A small encoder-decoder image transcriber, trained from scratch: encoder patch size 2, 97500 training examples.
Rows from block 4 of the image encoder of a small encoder-decoder image transcriber, named by matrix and row number. Each number is 128 + 32 x the weight over its row's rms, rounded and kept within 0 to 255. All counts start at 0. Numbers have three digits each.
After each channel's rows are labels from the 100 images, of 14848, where the channel reaches its highest value: "strongest on" is what is common among them. Only what is clearly more common there than usual is listed. The data: seven-segment displays showing three digits. In brackets: how many of the 100.
# pw: pointwise conv (encoder.blocks.4.pw.weight, 384x384x1x1), inputs 128-255

pw.90:181098124177141095134150152102155165180114127115122114156155159116099122113171092183140130153117035056117169050165123131145117168179113168139169191095151154137113135173128132072099125120159150082113095165158132111120142102148156087140161113123160120117084121164122054183064113107106148169146178135160161131136233106143150110150176103080064125178138177113079170128148172117137137112120
strongest on: the digit 1 (56); green glow (37); third digit: 7 (27)

pw.342:141133129172065155112099135045128122178091116169078118086113113111086129103120120099203159078119130116125148069174075104103116124102099118145148136099135151135090089103140094097154136100181104149156129095117101122085083194131123140053196146152082107135148136122090098163111150122101088106115102149109117094163185154132153139111136107145162118134114136090145104162133157088135115116143
strongest on: the digit 7 (54); blue glow (42); white glow (40); third digit: 7 (33)

pw.67:150130130163115141111116123127121133142155109124062091142156198058094143114028103139107148117099154138126115119138146137185129125097105142095102066144154108056127174126142099132114105127167137160150114067091033121154080123161147091152120111127096086197114100138132112114144114194174107093150166100158184126102127115160158162131130106111144152109047147106095097153141180092167092069132
strongest on: the digit 1 (58); second digit: 1 (29)

pw.217:144134102125195137123137114123104134160134128127124130138127123095066095162111125085103168152081176103133146125052130134155147108136129152149145107136151132133113128094160096145149206054105111087081155151156156156111145127138149149154128131080183108131095122105177134215071154140091192053124139107121176181185120124107110158063111110125171140164130158144126075093115117139158088143056
strongest on: green glow (42); white glow (37)

pw.323:155214094152089171103148132101134138156148139184138137140145141111194174092172124139136153105165147171082119149162132125120151118161146101103134143143125178086103117124134104092064144135121150110152128224166093109119141141122167145093138123117139093091133110154185086143143086155146091200100135158105163134128180091161184099197141155105173114133134080119115132139137094092135131152085
strongest on: blue glow (47); first digit: 1 (26); third digit: 5 (25)

pw.373:192083142161072125081079140121115169106142140077076139125122159115143145110104152173126147173129134136092167108121090111160063141105108116153112105123144183082070131144124135042122084168108102110165171124137114106095112207146108148170148169115099111160112114139176106136055095204112096159165131162154168086114123116143122182169149104194133129142103160071060110096160123158099116173163
strongest on: blue glow (42); third digit: 9 (25)

pw.56:102160139085149114115132104174125128110104078168119111118136111135107145178107117139107136183112133159121147094138096066111123099122097152133146145108160107081164114137113126108138122130112145122131114148131145114121119163080179114140155101191157116135100154101154105159129099141078083101139127085056107128152127105106131149155152127146095118117115135062152175149142176104123127165139
strongest on: blue glow (48); white glow (44)

pw.271:167090132119101167154068090099126144091110126112144126122097159152067171110125158102139118115188148055091121155125167093157163172164182104145108074148133165128149066149104117121114140145054113120112111122144121115106133096143154108116095124160143090117125181127179121126176102117157106171135112146040124148089128101154155122134168146101153117113109087133123123097127084087151130152123
strongest on: the digit 6 (56); amber glow (42); first digit: 6 (33)

pw.71:191163132044125072139131111136094138199157135144090149146158111180164152162147137125154127109117103072128146124132060087129083089075135193084131105134169189180131096102137094041119094109117142196135148147041113150118097116102104105067148114154068070132084139090065119108070091113088052132162079131159079106101110147139151117149154132133151135114103141148202085161129130167088130101144
strongest on: decimal point (94); dark on pale (93)

pw.55:191103125112115159112112110102156124144091158166125103059126100165137132140176127185133131132148110117098090147134110089109185095117051105090100090140113252176091152120139183073146103138111134079121143143118150078196116149074187089127193112158082126183099131086115138179104130130109107161121156101114097118122173171120067104148127131145081109153156104118103102106143096087143138116148
strongest on: the digit 5 (58)

pw.167:135155139095138103083147104167154172131115101179171124098140075065069115143180071153157164120109131180107105084121114168109169119157180158117095163160167179177149116138112168180110127178086129078199100134150135152124141092033158116101144150188171181163127138160125111152109156126200136141109084147111097118175100148137165164137167071154167202147125133181074126076129138151159094154095
strongest on: green glow (40); first digit: 7 (28)

pw.211:090140143136142132136057134114102118107211200184136113144109127091159087127111109104145151098105214142133172117146124101118097147100146127157165149140158111176127160117077093115224123177103150082159123143135075117036139140132171143158107145133167132136137110120127146119111121120149139113167128070052122154117104122129194118173149127109110130132149144126089087131107152129127114053158
strongest on: blue glow (44); second digit: 4 (27)

pw.69:128143102107107159167151138069077100109129144094140074149101207140126195130122117164098132077149176116157085205128096160138137088106119080153147087183153160124155101181117077147150131141143099119132106150120119069125131173116212139089132126107124103083062152091184087140106126129162149155155147090088167142154136154109166087105163102165130171104159112090091186129154162074162159133122
strongest on: first digit: 5 (29)

pw.112:074120138123071055122104126173080079154112067171165132169091075127089165173129208142097175155157099140156084150113146141112109103120172133176121123208128171136134141084139086136117111137145115102131138120129120144125133107117087155147146223140145189093028110124151142132207135086127113130109082108069199136125067219139087088116141090095107154089082122076143081108143114141121122173122
strongest on: white glow (78); third digit: 5 (27)

pw.254:097128144173173130177102094115128130095104096136154115141154092082120140159165140111056145095134144165110087146099154163133102101077129168084196184121125097102144126130134087124128109155131146100161108146122146136178149127181071112138123129139121105161151139148117124152181124085141147133124095094091125116106147152161097089140167133128153130102146076113076101179082167119095123086119
strongest on: green glow (39)

pw.238:090108130185115104101072139061118112107144136171107147147126147127101113135118102097094136160142149195134094134123141156212181116093108116129073071164165099175088061148133169134139154173151131142164137108180168162165146169126185123126096090112094150111124153119113165148199102118132166172146071156156107073138177067173165162090115198187139174131128120116067161193151160108167152113113
strongest on: the digit 5 (56); blue glow (38); third digit: 5 (30)

pw.130:080076147122090045105126127099124078097165040143111165143120112092137091137120076154110163211123103165127129173152087151104151102097110179058080138140135145079086128099111209178099103149144107148146103146130125081173103132115114158120137121130067093172120092077093123209153134169110127136183153137167080151155097128204105154105109160127058151153119138100148134110131153179104146094124
strongest on: the digit 3 (65); blue glow (40); second digit: 3 (29); third digit: 3 (28)

pw.147:197092169119125166138127180089056120135142145103088142097140073172163144085114151134183138090103176116108100129123097105166117182133224127135132128129088209130137092106112176103161122131119097156166160096166135105108172220155127106130159132139118160110127129161129084172143139130059161171111123063135168173100125139093124172180155113136117236154122091121059115132160125133126152138131
strongest on: the digit 2 (63); white glow (46); second digit: 2 (33); third digit: 2 (27)

pw.214:157091139093129153156110136157121132157060118142126078154139066131143100126130112173088074168146098098102132102131121083116123076088091157083071075089159144131132164220133127135085158126120137151157102160088092140120101109151175130134170104120144129140117139106089160161118050090165071139145158150175128110089093102150128168168055138075097151132109122146158131152127083139155109164154
strongest on: decimal point (96)

pw.272:101121138123096131148109144088152183155128105078091149172152122097133122129132105102136116068142123107140107097149128114098109110182163156119052122100095081155086090179136159081108181167077129086106131099065059118096097121139163128162162138123129108105122102109112144102128146110075074092117152166141110146169164109188155114092157079147232056153150124141112075149116173144166173111142
strongest on: first digit: 6 (29)

pw.138:115108175129113077122168160141122122099072092121127180134131125177141102127079132151092033097127151106132112171123103150122113136093144137127091109158104128156130149136109084130113122120142145109101089089175134120154116110126121075115090136108087157103068109160123138127127121093107111113142108150150146079131174206089130090108139147131114142120174095152145149143139139110095093106131
strongest on: the digit 0 (60); white glow (44); second digit: 0 (31)

pw.261:176175116144074189155069131094195156059127158150106110162195170171183207157168130107140101124112138044121120089058083080109139099119173116118130119132119168155125147117139113109116150126102093147137127172143163124160084133138107068100154135098099068163128180157158118085138172135112110149145116100090148122146118142139132121130158134122131145124117142105123103104042134076187137130167
strongest on: the digit 6 (62); the digit 5 (60); second digit: 5 (37); first digit: 6 (36)

pw.174:113120196161107142145157158149096088121125069112146096170139105096119194092128145086082074138195076140157123119076110085102190073153098145136123135175169114060061110136090118128172170180098142126148126140122123142119121168155140123108073123160113134123153141112113122158168127088170164098121181077118151190177160102143109167064169126097147144126129107104117128130152178084162130103104
strongest on: the digit 3 (56); second digit: 3 (27); third digit: 3 (27)

pw.13:176089133164196100119123132171167135127145133059137093100130144125094116073164094143173134170149129170114115101165129135134167088128083153119176201144169048096099148119107165163108094158113140086137105149130170155105172118079154155111079101116122089114119191147076143200141164161176084133164118077195152191192114077087124162121084111177132101081154218164135176185122126076148123192095
strongest on: the digit 4 (57); white glow (52); second digit: 4 (28)

pw.371:109130166136078104127156127115042158171116123132146119079146086083126100147093087153094135172131124168120130144098097116094150120147110102116121112127146128122116127099076127146087165158162094125111116106082111123103108137138143127207145099072062104145187111077132136138152180149098092109144099128085158166098094112161145150123123142112090150132088158042148148100141175125127115094137
strongest on: the digit 9 (63); red glow (44); third digit: 9 (33); second digit: 9 (29)

pw.215:081139162109115133095184127091164090132179094205120122149142189068140161144107051143133116131147143128151143167140109111115109121099117140108081104131150107098100159153133123100089156065138176129109142150095080142134149156170128057147130120121097102097144201191085146117151157188148115134121164162117112140134169153128148152164072143113136099142136134131096128133098110114071139205103
strongest on: third digit: 3 (27)

pw.141:098157132125130105149103098115148145121045119116180132129161117135078146105147151137082133174189182137146151113147159105116150109109118139148095094142111078104151123129132142112129188087125130149095163084175147088154118149066123117107161137182145074110147171126155089198136133177171121098188151137091101183136130137113147151099160133216094160106113153064206098121073096105115152103200
strongest on: the digit 8 (57); amber glow (48); second digit: 8 (25)

pw.213:134148124160131141152063154113112119117186151122124139104094133142115077166129172136130131087126178103148072147112140131177154123156195128107165097123161056105079112121098129131122172138137151116167113106121103128120112127137109085105093133083142066095106149123153207123143094089122140195098149139128155100132135079092205124145171102112197111146130131088141116177121103066164130169156
strongest on: the digit 3 (61); blue glow (46); third digit: 3 (27); second digit: 3 (25)

pw.163:106133096153084059102135180083140161123196190160137159159168143079070101121091101144178137112158095165121115131159104126218167149101126163125118135125131205115054124110093198134169183176112104141190151152122128189116130212070101164104148113135146169162167102097094108144128112138104090131123134176112067069159121101139144181131201115130105087180167127128154123166134180079144135116172
strongest on: the digit 5 (78); blue glow (41); third digit: 5 (35); second digit: 5 (30)

pw.203:118143122130117111156099182174119111126143094047124146103157085118121178099143158152099086146153134050132117117060096095109106128128184161132111066130188149174135089160056052109077126079112165100107114107088114119125137128144100129127145094158134178126146131056094133121093105113168108123109052128056125112118060149160139120112107098158167187120074097176096147139190089130147132037076
strongest on: decimal point (100); dark on pale (42)

pw.170:139083092121119148100144105095120115105077129153132112100108095124161148113094166093125100154188081105128134050164129137172090104089132148104141080126103104082139113180203079104141118096120149096171137113137097096125183173156163152118118095056127089130037139085145111123173108136151134149128091142099066113118208102092087120138159074175124107103070119078036111114156103132096150147147
strongest on: the digit 1 (61); second digit: 1 (31); third digit: 1 (29); second digit: 7 (28)

pw.205:114074117155071103125140105175157149085122120059109101126185111120103105116133126130091135214117133072111158100100108081145044088145170106153121069109188099116131172145089122142095162089149111160125148166100088095119132109125142195151145161093128180150125122080051165088159103126158094115111108162124187088115073118081116173091096171122171135138103052135110098175129106074079177111071
strongest on: decimal point (100)

pw.287:145132121097130091078156123184113118152097118080141142068116046147083176134101057056137048134089118158088135116136150112107117033155066098175143119126168136082109148129112098121140154105124163090118130115135115082135098140108104109191107130143156164096177038074149116156134122137059059148101062078083123130123115154120132184101146048167146141106073083112145083120130150125083110137106
strongest on: first digit: 6 (27); second digit: 5 (26)

pw.181:089184097117118106102128156118155082105122157079127186124165104095079104156176163131134127065129166128138143103162158130124153134107130157102080087132077195204189127060204130158139112098129130112091160132097144155146154125133151102114201138131155131141077133143065121125162120083120086110165139130118124133127117124137100095124190075192161120133138088164175151052127120129061105102140
strongest on: the digit 1 (60); white glow (55); first digit: 1 (27)

pw.284:098104148113164117103112099076122119083110149074160173158148086106090113107126177106066089155171166142120119199141220162115183057106092132096168139141100114111113096136107137135131119118149116111062152117163178140211122074129137179081122091157104131080137131138085080121138091071181070149131052081024102165138129169189125134104121119150099092103103110091105165093106172090138091065131
strongest on: third digit: 9 (27); third digit: 8 (27)

pw.140:140148104129105124095128152079122126074151171160073107190182089084152156121151145144149166093145034116138099090125081092109160146173145145082117107101136079080070108111106131089130151166153124113146090109074123096084134146087154094117112134068081146126100110111120185106154120110098098130112126163160113118116176098140156116160149148111127122096129157155104088148104114130169128115107
strongest on: the digit 3 (74); first digit: 3 (45); second digit: 3 (25)

pw.240:172127114192104120098107097118142093090135108175100122167113188106146148118134159133182160075102118136113166163192094111119118086089111106092085156070135057096124117085144105128097152202127090133060056169139122135097156137122151115125105102114152099131220077180107123114138099108130115135118140114092105092120163148097131106187109138129152122100105098086140110092146125196175098144082
strongest on: the digit 7 (58)

pw.207:121103081153094099133121124131098235113122103087137087166116131151148124120145124155172064102151201129058117191037125162092203111089110098142168084127101127073125136145113154107061161110095172089157111141113108074138069084169134189107084061102158123115141158134181175133140121148138106157168125161115120136140074162102190087146136120109184179124108105102128057172146154168179115150138
strongest on: the digit 2 (82); third digit: 2 (51)

pw.123:225084126129118103125116199230128095120145128101167142138117121153151098106142143125128075150107105063167118135147100127150117068097193107124120168131145192196212112090170115131181105145096138083089143132066051053136144121141141155142199141106146178077119098055115099160116151112170157116100099095124129050073091151111114103130115096152119111152070078128111092148130078143152114144049
strongest on: decimal point (76); dark on pale (37)

pw.10:156132131148155112145080151117057120090173083126171239112110103172151136143101130143096102137154137137144163137110124150093114137143109118180147129125170153166166125086144142089136108114109130179047140116114168085130170133123067170139185127113144161094076082100091091180162086143137089142152141197119121108104144162124135141112117141129121136100150074209068168152103150107104126110124
strongest on: blue glow (43); first digit: 1 (30)

pw.27:123168134135161097142142121179129148176098165118084086093151165102138102124090189109119105097124119152099110192142140184159010135155131148068143127131102141144163114137150054061124120133109143176093102119142125085159085114161148101137081086161142119180158108162144110101089132153157133143053133143203144124073137120126097090046159154104076130107151069078082110142124107111141153115152
strongest on: the digit 0 (65); white glow (59); second digit: 0 (32)

pw.20:147096147160071103158141145157151128115134071096119068185082170173158112072129113099125125120121122147125134148074080075105086139129171075105121156110134083157142121133083207082123134066107105043113109161071077100135081142119125125165130095127120076117132105129167095105101201110120168158128177122131120141162126159141103147101131154062170143200204165107153101123102177136131132059092
strongest on: the digit 2 (54); white glow (38); second digit: 2 (36)

pw.178:105087129159067162158167138150176117095106100136129094063140111181087151089172125110095146156116157148202136138124122121138129085117184170159093101088193083172149144167143108149094138141118120112129110119104095084138102156185132102116076100158106176102136117147147181124161150156138138121099104149128155116141127119104130132107128129098144118136084089172125137116140139116157135145139
strongest on: decimal point (87)

pw.270:089101127106138102079121096113137185122116068132146151079083043087121130128155087154099169144100109123144156105137135174082117074134100098104131158113167164076125126173135158138105160139099153203087067141145078096145126160118160114188120118127102055144172090060105139129104127161163055086113150108157099192087058155100120172100157139121142121097117103074138119106120142136111122161071
strongest on: blue glow (44)

pw.288:111112159153121104145092106187093187113155130159095136123091158109129157123131158131096150187148154089100127073162121156159086132139123153111127140118124110119152108124121156098098124057114212178138181101136072072107127165150149136155133111116065137089152090191154117152137101214060118148055143115160166125133105156074141170162090180091144159151123073069127137084152134169146140073147
strongest on: the digit 4 (69); white glow (44); second digit: 4 (34); third digit: 4 (33)

pw.42:076075167109123109121161151084091089115117143144112123098155156101127121154093050172127150149149095160153153147123066109123144077097143143143120136154123140107101114129172152133126077083203209127133119146182113123149138152125150129132058141091127142164139018117114157123174115185145090131157177135120083176189162123156128134103134126098118150089116135081220138121130180056098144090138
strongest on: blue glow (49); first digit: 7 (30)

pw.146:155135122131085146151148182117124122105125182122158152104046094164128136114162158109128152116104136109140127084140133138159131118138106136073060125048123121130095095110209223042173180156161167045167131088102104115087138135179191060107112093124113103119086121105145110104119109107153112145151121122115132084071153121097116122150171119135115148169075144167073106146141086137152090120137
strongest on: decimal point (76); the digit 4 (64); white glow (44); second digit: 4 (43)

pw.278:072140165139134177143123103119147083125121109086122093135156106106135139102098109132127127128126076129117075139108177167118179137120110129085076124137146103201168137133113128106101101134156165091086154096161169125143158049128134126081076164130119078108126173090110122125098126089147091141198108148077124149095075138104120137131162094165203094090111119151135175152139176103163151139116
strongest on: the digit 0 (58); red glow (42); first digit: 0 (31)

pw.64:130187104154124101123110197166130108130171164135095130108111140112121127149076149166180171139098142093077114095121128071163115174144126059169059130106032106087096170086100106105132175157132130113132091174149151085078098132171096143110059119140088053132117158134227120131087186131129138130088053147207094181189093118089080140131132140119120150148166138164153066118136087166145160102170
strongest on: the digit 4 (56); white glow (41); first digit: 4 (27)

pw.259:112097150175130146130104088112109218160105106085092063055187120149101091076123142134174130116122036123070196085123049117139072143100082084164142061111116156087140147158139130134144140131148116110142136105104122138075140086169073129130148129126135099187143150109132141092122136137132126110091131176074126167160162133081094123150094107120137127102138155075105109156173150103109165146170
strongest on: the digit 1 (59); second digit: 1 (30)

pw.307:173140120140087146131131131071163148132202152100151143212129160106115177151171154100099146090104141119112127125090118087117175111187161088123078121126114137119118111107108138091082090170124125070132119174151159108085089152097124145157059114106119130150116118173158128145144042182137118151117158125176108119125153137151155135070164150171150114122124151132138081134086113103142157115166
strongest on: the digit 5 (66); blue glow (45); third digit: 5 (33); second digit: 5 (32)

pw.277:170166147137121099116197113147107112144136114125140121129151125102177091178093076173112164130166084159154157197083136103153174114088134127123133096150096177125120136146124170095130070193217154117090133105161098128109051143157155154163196122120079082155122161090159116062100061175153122175149173151124097113108177203133188096109105131139136131116154129046121144116159143150161174126138
strongest on: dark on pale (64)

pw.191:100132109157157141102090121095102131135150118123172136193126122115119114108103161166151169141068168157087073152081157164095089144128110122113147116119077146133115122105163135091163136141132119069114122162175091137156128126125155147139120082087152099130093194105132171118105195116161161143138176144183128179114135091150116183074126116124110138098158112079122202101117178070155151115150
strongest on: third digit: 7 (27)

pw.48:167136117123180152132107137160124132168124201136145076094126143118133124094135209146109136109135103111118111134121132091121083100178151111175130080144149164139117159142140136093111135158066150092129145142130136119096060115163124097097148091099107114149148160118115122133166167115107175167126143118108110204080125134102148208139151180099125174125117054166075162169174187120149157128136
strongest on: first digit: 2 (26); second digit: 2 (25)

pw.137:044122141105155116156090132090134136142132095158112222114073136072114147144075094137131108175140140164146172149155101144162093119108144152171172140128132229109142106121114084115110117140120147101072141120138145120117075098075111133103152106120092104136133135138205152139189144136087103119094165106180108096162083133131120170149152167173111104147084091101205111065137139150139229030126
strongest on: the digit 3 (59); first digit: 3 (36)

pw.250:121097128085130154178125108118112118145085103177167080138121123078037162111124091132159089143106158126055134105118094163125130150121203119172170164128038080071080079127104059128133140125118135109138172117128119107090112100070103121192126152153157102146154105058149130165159176170102141104108096138109113145144103165115115178108178125142147057155121182062144091067115169125111141143149
strongest on: white glow (70)

pw.244:122175163134145108118145129160084151162110090091158158193149066174191140149154206116125199109143097093106142177117143113056134129115150141099123117160145129190127094126133139141154113112075131083169132104132155113125099094089056125131159131127126150102147130132128122107134075096119106136164074169094096156117125137120122140130155103113139112131139065139121126103137129053137099126142
strongest on: dark on pale (83); decimal point (81)

pw.32:086137132089147123166133156060149105063151179143128120135138125078113149078029144162101121078136126072148101092132142109103140136107160105149132157094104129137146105139114098115143152174094093118163098086086157157095091139146088121121147097185099080161123149088105132132112126137109103109121133145051176090097137164154174140103147148115113105129122162143130087097047121109157145223174
strongest on: the digit 2 (55); third digit: 2 (28)

pw.164:211123112143137082167082124141070129170101188144075075077083087075114121180056138104115127091132122086115154089144134147113099141101077102145082185152095188175113134134181149082125132166174158115154167126135119135131125152125124115133155125086114142133123158119125156104119114138110107071151113110086127090121131147106136141122166110126171067131140097146064095089111143212049163130149
strongest on: first digit: 4 (25)

pw.31:089129142146095087098165170151096154180150133084161135175168062153138155081121167169105107107164166122142117137100132097073133135156166119094110138191119145183133084055164118126110104119105150082160091077128142086107063118164061110079144117107095150143106098132059131097150083115115130140094108120102143052097070131149150123119190134112107195130124059158076121173166109114147064080137
strongest on: dark on pale (100)

pw.346:132171136147164113067112080115110139116094119139144107090130081131105105081077140094118127104216182138180191178165144097103076075081203141195094133149126091106197093160099128140154165103172155112134141158148073071176174112072120153145106174102110110180136172123093169163152070107140143128122092105017153124171103095174110190104115121171192112140130170106130173160162125127121157174108
strongest on: the digit 8 (65); red glow (37); third digit: 8 (35); second digit: 8 (29)

pw.161:138048093158087086156159133161059161119120106096113135180155118131142122084108153149110113099119116081126126103115088118147211067078141164080176062189128155062148170152136128128107124082153141138157105111124100092145111142115147107136130100128114131102127078148118130169173064091160059085083094193133088163088054054136160076116122118113043176136066125100131151144111119135082103100099
strongest on: third digit: 5 (28)

pw.260:090079124121143140111147117078104163117110086103076052112144142165175130121108124111208126126140065172126178115157049123117096073133141185146133090112176000130105155133104165104155128140124071122133081146152123115160119110138126142053130107102162114150124134055155102180145129126044163174156143098154102096128150048099162106163169099142130144134163068048143133129098086136186108139130
strongest on: third digit: 6 (27)

pw.298:170124141180143097093146115145144128117069113136144117139145177124148095126114156109119107116146131196136129131155050155148066165111103129080139115197151127086120126171123117093097130114113083111105147130162117126126153158162109122110104158098129068127159128207057159146138063167097107144120106103123122164082200156132123171096112118119096097132162098151102133140129112076132136103082
strongest on: dark on pale (89)